config = dict(
    train_examples=195000,
    cutout=0.25,
    norm_position='pre',
    parallel_block=False,
    dropout=0.05,
    width=192,
    init='xavier_uniform',
    residual_init='zero_last',
    beta1=0.9,
    eps=1e-10,
    batch_size=256,
)
Rows from block 3 of a small CTC image transcriber, named by matrix and row number. Rows with one number belong to one neuron. Each number is 128 + 24 x the weight over its row's rms, rounded and kept within 0 to 255. All counts start at 0. Numbers have three digits each.
Before each neuron's rows are labels from the 100 images, of 14848, where the neuron reaches its highest value: "colour at peak" is the nearest of a few named colours to the mean colour under the peak. Only what is clearly more common there than usual is listed. The data: analogue clock faces. In brackets: how many of the 100.
# fc1: MLP up (model.blocks.3.mlp.fc1.weight, 768x192), inputs 96-191
# fc2: MLP down (model.blocks.3.mlp.fc2.weight, 192x768, transposed), outputs 96-191

colour at peak: brown (39)
fc1.754:067126169068135078143089131133112166082158114135134130092139156096109124094119137152085120127113133094120109157104125156089098115145147152140105148113169152151136105140112158082118131153157118115139139118143106148149158105102158143110110093093155110143104131119112120135151097133137145138
fc2.754:146120191146143184131147120121126145132147123129142090124128115146141127098173122147158139149137133201118092126119144170160128144117124136084106142158102120157130137160137134193135118112149129081122120094134126152106118134097128123125097082134038095067155119059123140113124103162129128105

colour at peak: brown (52)
fc1.121:101141170112128117106137140096129149105121150120091107150133096117163128124161113116099110139166090104100154138147089156109080105175109116133117144153116141104151145150125105082122126099158144139135085145129152120113148150145147089138134107106125112140128155146163146129160090169118122160
fc2.121:128103138176121124149104149115113114144125110124131104123142108114135140131134147112143129143062164135124087116107130142144125096124128128116119129155090143130142132130108150134158118101117163087149122042147125174147115121122117168113144073119103135112129131066122091099125119089109157098

colour at peak: brown (40)
fc1.307:094152108168143149166114169083130126118167100145112120153123178130094140143105145133136129167129141150086192128150108153136135166162103123134137122108118106099150124094139129114146129151170150114124143091093085126133138107144137133127109131147156127117123155089102075144090144125151188159
fc2.307:153145171120111141128140142128110117124131149151166126133150111162102133155150153111141124098159143142180108115131130145138088155140119139117115166189119128093114123134129127097179136173100147114155127134177140177163096101109141176130127138126105134143132132126179140146133144136119113134

colour at peak: brown (39)
fc1.182:108096146170122132149108162083128134160135113140142135123123145090146103136136146125145107112108132141133139141153153142161139128154139148102094166119122100101129121139113110164108096123170118105128122072137095121160118133092090091102099082079157110113134173161127149142151145119138118172
fc2.182:074136117106193103085156103117047152142131121143110130136157121128140138137096116115125134127156111148055171096124164162108117171119132089120137153138141102112123126127123102113153152108143140135157099112152175119117135123143120228117127166137094159156136118174122117169133100115141088097

colour at peak: brown (41)
fc1.202:103134163110095096156142158116098135157149162136139119142119115117101089147175104104107099170193139134145123148153102108125164107127150148121113138139161105120136084112151111166121098125166188118161175141119141120129136092126116108140142126154159169097161125096137115100151101112134113125
fc2.202:142113115073141081132157140139123162115160131147119111108113148106125117114084124131115121107154133117110129144134133114112152166111114098120208119124137133157122091214128181146105133112112111111140166158099129119088131120120128149117108128134145135124121121146108136125113091147115164115

colour at peak: grey (60)
fc1.284:141151155100117141109109139146144135145116160142171162178158131126141079134119155119143140178173096150137129157140160156133135155125119142166099111119143163151127156106144060089159139109128140156142099098158099159108158126114113111100128101112133141109135152110134084095123137153100168104
fc2.284:168172132139162123179135120141142127113118139155169124115108168139090123193146161147103091127117157150104080165143103129149171164119136144100117128177120124086147102135145143126126105168106137142157143096128113182134110118110146171146140112098092105103122119082150149106115149120140126139

colour at peak: black (30)
fc1.181:102149175137079073152114108131093163130125111108073150143130102098122127145171099122116153155119152130114164133163092137100142133114084108131092143193152152141104132114112106079117087117162115141110143132131113091164127127099165150145130102153113136176114112102147105128098140181118125118
fc2.181:172140107228176116119159136133093095095129136144175133125121157152100120147136126132156150149143153124107094158142140153126102162141138149136170136100110147086134108141151165160156111140096135118151142185168134145160150150114135095131140180141217126123149142150125174081136126147136124154

colour at peak: black (30)
fc1.212:092135141087099098107148111109083167106133128144100142125136119129071093093143136105076084124167096094152086143107104097133129146106100127162147159189134089089140120140152142105105126133144147082134151154129103161163123106143117155138148166160120141071146128117118111121080163101132121128
fc2.212:120102153108110104123110116119151117142127110125113128116130095135147152132099105138149118094117142149100139086135141155140132136116146086065124089090121131149109132160107106123106107100130121156117124108088166103105094104095125121132126128114033103090119129128113136125137100134123129082

colour at peak: grey (81)
fc1.43:122140103106144120146098114116109165121113140138117119128046188087138097153157121130121117146125101132116108151136111165141113094104123102109071121140116093152140110119155122151092091157115134108163090121116111086126148111107137167118067129168144121156139148092107112130100097120091136101
fc2.43:105141122122093139112150141125084127114103135123133163136122107150119130097108150149137123127107141149159119137145119147189117152154118098099070158116147074132133130138111107067158140105103129115104114146123159135084117164115142134147106149127102076147194131171128140096141136130138107148

colour at peak: black (32)
fc1.767:112147110137128112123140149139169106090090142132174141142113157132070112146102143172125120127102140123114137104157150119173154128126155118114140155147151095119154145149151094115155128110083194169150155070151104129131179123083143103096098146150091139093089131125105115087118101128141112180
fc2.767:128122201145141120119132106122140140158156105117073141113169120123136154113098092114128127094179136169092103101119108163114131116129144183130118119095108132115104153120115108144122155100135116126102089152108165120116111127156118148159149075120171156109117114152124093170129154121136104089

colour at peak: brown (58)
fc1.62:120142105140113103157122150102122159161156135121127175127129122105149089145123149099160149113120146152100091093219083117128087144103135107138138134121179134148172132101163149186123106150153146126094147090082157111134074114102087122159092122124165117167099098078130142107140145102119140139
fc2.62:135133131113134098153182135132105104107156112134078135151145140147118133125104147123135133127199138138099116125122132180131138146124127134138156123117123094047131142193130152075127152110135120129123126150159160110135133159097130139100126135128006120106184137145113167124126110126076129110

colour at peak: grey (82)
fc1.148:084142122116177119135101120118169170143137143140120138135094133124149117107170106091131111143139096129145121136121151135104084139154118135111099114148100162162106080100136143147158130124136160149157138136141090134103144095104126140117093138155138108117106175115154138136106090117070151137
fc2.148:079136093142073159108151158131086098119144146134147120113134171116128132125091144100110123122123132079127129135140123100164079170143115150114090124132119121078133143153124144120135141151097138153128162105157152125132136143153148143193152128107175122162176133127141171147112147109203112130

colour at peak: black (43)
fc1.67:147105183087093100116146137132125155139113095099133156142154171142149112141101155139097112143134117166100101147143106123138100128131112107132136133146157111088187126144105123139105134157141168103131123125099122102119130132105115103131099125109133165124128129111156084096127125141093146114
fc2.67:085123112162155166156128157120084139111192141124159166146139115132108135158138125103166149136159118160117157127154160177152119164128128099132151108126134075127158108169131151155175149125155158173161155117153135148141137121105109131155159134163153133134127125121127138141112119140167113121

colour at peak: grey (92)
fc1.558:136162091105107147162120116112114136133123119127126145122157126095087146138118135119107120133090160101121098134095152156156093158097151124118142169130194148148109164129109125150106115139124097108183090135142094123109187141159119097186129090125149123135127111167143089128160162064097101141
fc2.558:135076109128130135104133125112159117142096136109096138116141094140119152115101126110142122107153103192132169101115106155108133115123132154104128141074099129128121134135088114092122141143137079142111178136166155128143094145114119112134137170123024063108112108193098139154127119126126133111

colour at peak: pink (51)
fc1.144:135136103154092172139132157089177096105116120109130111127108079136146136134096135131120107126156145122150126145142114131124132118139109129097121149146138121161116108143154138112143156129144128118114116152121129147111122134160145141161107092191128119088134110150163101102112113146102156122
fc2.144:184098164110141100112154133159123114155099176144127138135161159137121121155133177154113120135102107162132142144121144160121159141130131127093110098108147185135146135156110121095158073099120099132144128109126143155152143134089131138119110122093097139149105137116135104153130145102131126159

colour at peak: black (31)
fc1.730:131108084125158089172144143128096119105115112153094187137101166127154160112152138118152165138117096097093167124091141176146117115107133156106141167121171129091114134096155109137151131169127110150156120133092105090152179102164097135169157157125106146156162123143103137167128162090117128103
fc2.730:095125141154118186090127097120101104134170117100114120116165122136115128136065108113174119123158142122105102120134126128092058171119133050125167155077096087112120140213122117071126137098129122117097097093125147145103103158141131150108117140115105115096112114119130126131147170116143127148

colour at peak: black (38)
fc1.644:112132100159048128153131129139136142128150127099073161128106103145161143116176142087099120131111181091126142112152098123157116116163125081139103118153150113100175067092147145106147110100111155170155110151146124115178138115099144141119102175160102103127111161157107138102115154102142136096
fc2.644:177143140134149146106128164147150112121108138145178124155113141129137117133107135156128143164147117199131104151147131149105162148115149163137136160105114178148136110124152137124113108162143122140114196176130103120130141124135158107134164144133192133164116111127119194134127155184118128158

colour at peak: black (33)
fc1.358:109120095181099121117124162150093128142102110130112147151135146096116083121113131157108150130150118134122080136129071065111099115166130067135155102117123074115109131049120130131149085106149112145144095126128112095166115129123103115110114103125157139109104141132108110121122105170104103104
fc2.358:121140113099113140165137096122164134118148093113124092105094152110156137091154136089117086100129122087110119099113106088131138136099110101095123136161102101125144115129114097118119090148079150146129114109148129128125141111104132150134118115132068121093095113097120099116106160052138123134

colour at peak: black (34)
fc1.577:128174112162085116132150118121116154123146142106121120099084152104108126101135085153130088115111098141149152125121105143092145146149110161116116114107102131088145093125108153110167132161122122126102171108100103086163097144102151142119135114150149089105134140115152106140099101148138127087
fc2.577:109142202115170130128080128132144109148103125126137125140158074128150119146124145116129115117127168147157132122121138144153134096130128092090096108111117107207125137054111096113085096106133109120086126165140121146123109109102139126108104208110107163142147116143117135099122142133077144130

colour at peak: brown (42); black (39)
fc1.426:099169122105109149144086141153098129131102121133132154142125130109111115153122132104155106160114091124145108128157127167131152107167085107143122107138153136115121087134121124172144154101119168123171100143143068115149128151125105114166093133126150138147125104147102130114094135102151116111
fc2.426:123132100128139140126172124129081093136147126126113139116131132162135134123110147146117124119108127121153176118127143132155111190128150108105136139086132117131132129164130122081134116115166121085138204130114169110112127131104140148110118119130015072135126115198129125164136122131123145115

colour at peak: pink (44); white (37)
fc1.492:142181158153168103136154116169151125141158137120142114126123169152103122163116134120129166151112114148167140139183150125160150137112112091108105162139121112151099083140172131116144118144166175136154149110123159129169155103117101151104160109105116132084116134103142131151104130150145143142
fc2.492:112139133130179215119124090116163136161147112113074112149140130110159123114130106172134104113160134132079104105138135134121138142097124173139139125134094095138129157133119139220119135147129124157132136112156102107102100126121121130104114119128152127139123120124116136131137150143133144106

colour at peak: grey (68)
fc1.646:136187102143143090110124125119139145094122107113117133193137165150117151153115100158159145132101100116129147115141139135142095148146103158111130140154121109088159110137101079131168137144127133131168113174107090146106185135145099161144151154161135105110145124134139089097143134094130121142
fc2.646:088106144140146157072091107133119099163136103102145130109160086114098142096136118135075111103143132134107152123117154148094128089133119082122115121095093128123111161099123090116098128104122112125121087066109117102132106128132121114140159122115119126090123111146118106183125158109135160119

colour at peak: brown (44)
fc1.720:099139143163113131150119112167117110120124117110081118133100120118178130124116118144096163141115086107107125162120094114130104111120105132122127143157137112119074115105165101138158125099175108118134146109127138160132096138164125085158161122141136111144132120122121110136153148146142171153
fc2.720:132094135117086123141168133148102110146140135136139108120123154133124132111103143105117116124127132125147065126141111091129112154125125159113099145092136152143144105223141149117135118137166134108152116120111135122105130105125131186120119101129091112159114113106131115157112132129099106144

colour at peak: brown (51)
fc1.539:115152132102099091171138142157132137096168172099185134156146123111141102179146142096059095159114109138164114115127149112145117109153132143152140118141171127119137141133133088072148098111147134121132086133137091164138126101115078112113110126106160149095120104134151102116126116173127150146
fc2.539:125139076117139129131137120133157128131154122128082076094119121115104120118128169091112109090119148150148068123124136145152156144117142098094154118098108128111160113145133142131074128107137144162128119082154162162123136179108121102110122076140131098132113135136140108110110169084126185128

colour at peak: pink (53)
fc1.24:142109135112094123185146140113154134117159135138158126165114158152107080168126140155155124106138168147113144131102109113103135099111147116104118101149133132133102114128110107164175098130154130108088088072101118128144099147074134118130106108098144157142167149121143092114156146190124139078
fc2.24:206135139143133150125191132117155165108127125124127130120139129140122133101126150156135132135144149150119117127132142098154165194125142180139177159169148125069134146190138133113132156135120118172139133138145170111147141125122144176130119152135143119096113134116120122131128133087096139149

colour at peak: grey (75)
fc1.200:150176161123123175113110134123133186151110126119167174186102147117142139174147083137133104099156190131095116152154107101152118145137132086163110162164177131126139141105150126125150138149119125143160122117101076095089129120126138163153141105111148116107100155100150098143101133175107167134
fc2.200:140182176141141133153105138129137100126128152127172170142122125124134110141105170119121155104157154131150102156127128120150151248130137142105116139121154134131142145122131122234143127152128123127122086111119097097143142101131150121125140138135083102069124143106150094124112144104124136127

colour at peak: grey (80)
fc1.127:122103081111158130122102146108114129105173140112089088110091169150117125123173089091077148164101111164129131132119104118137094095112109142123107086151141123155131093159138163082117154108096163145155162135103124093099109162125094137114130132140157136152123107119101107094094122112128105141
fc2.127:111118148128160130110114161133164099151107138139143095135156128103103147148149124115132080118136126102166145129133129158159129143112128164139130079130122139101107113099114118142142125091103145098206105079097137100114106114140133139116156097140118091145165143120124096149126121108155140102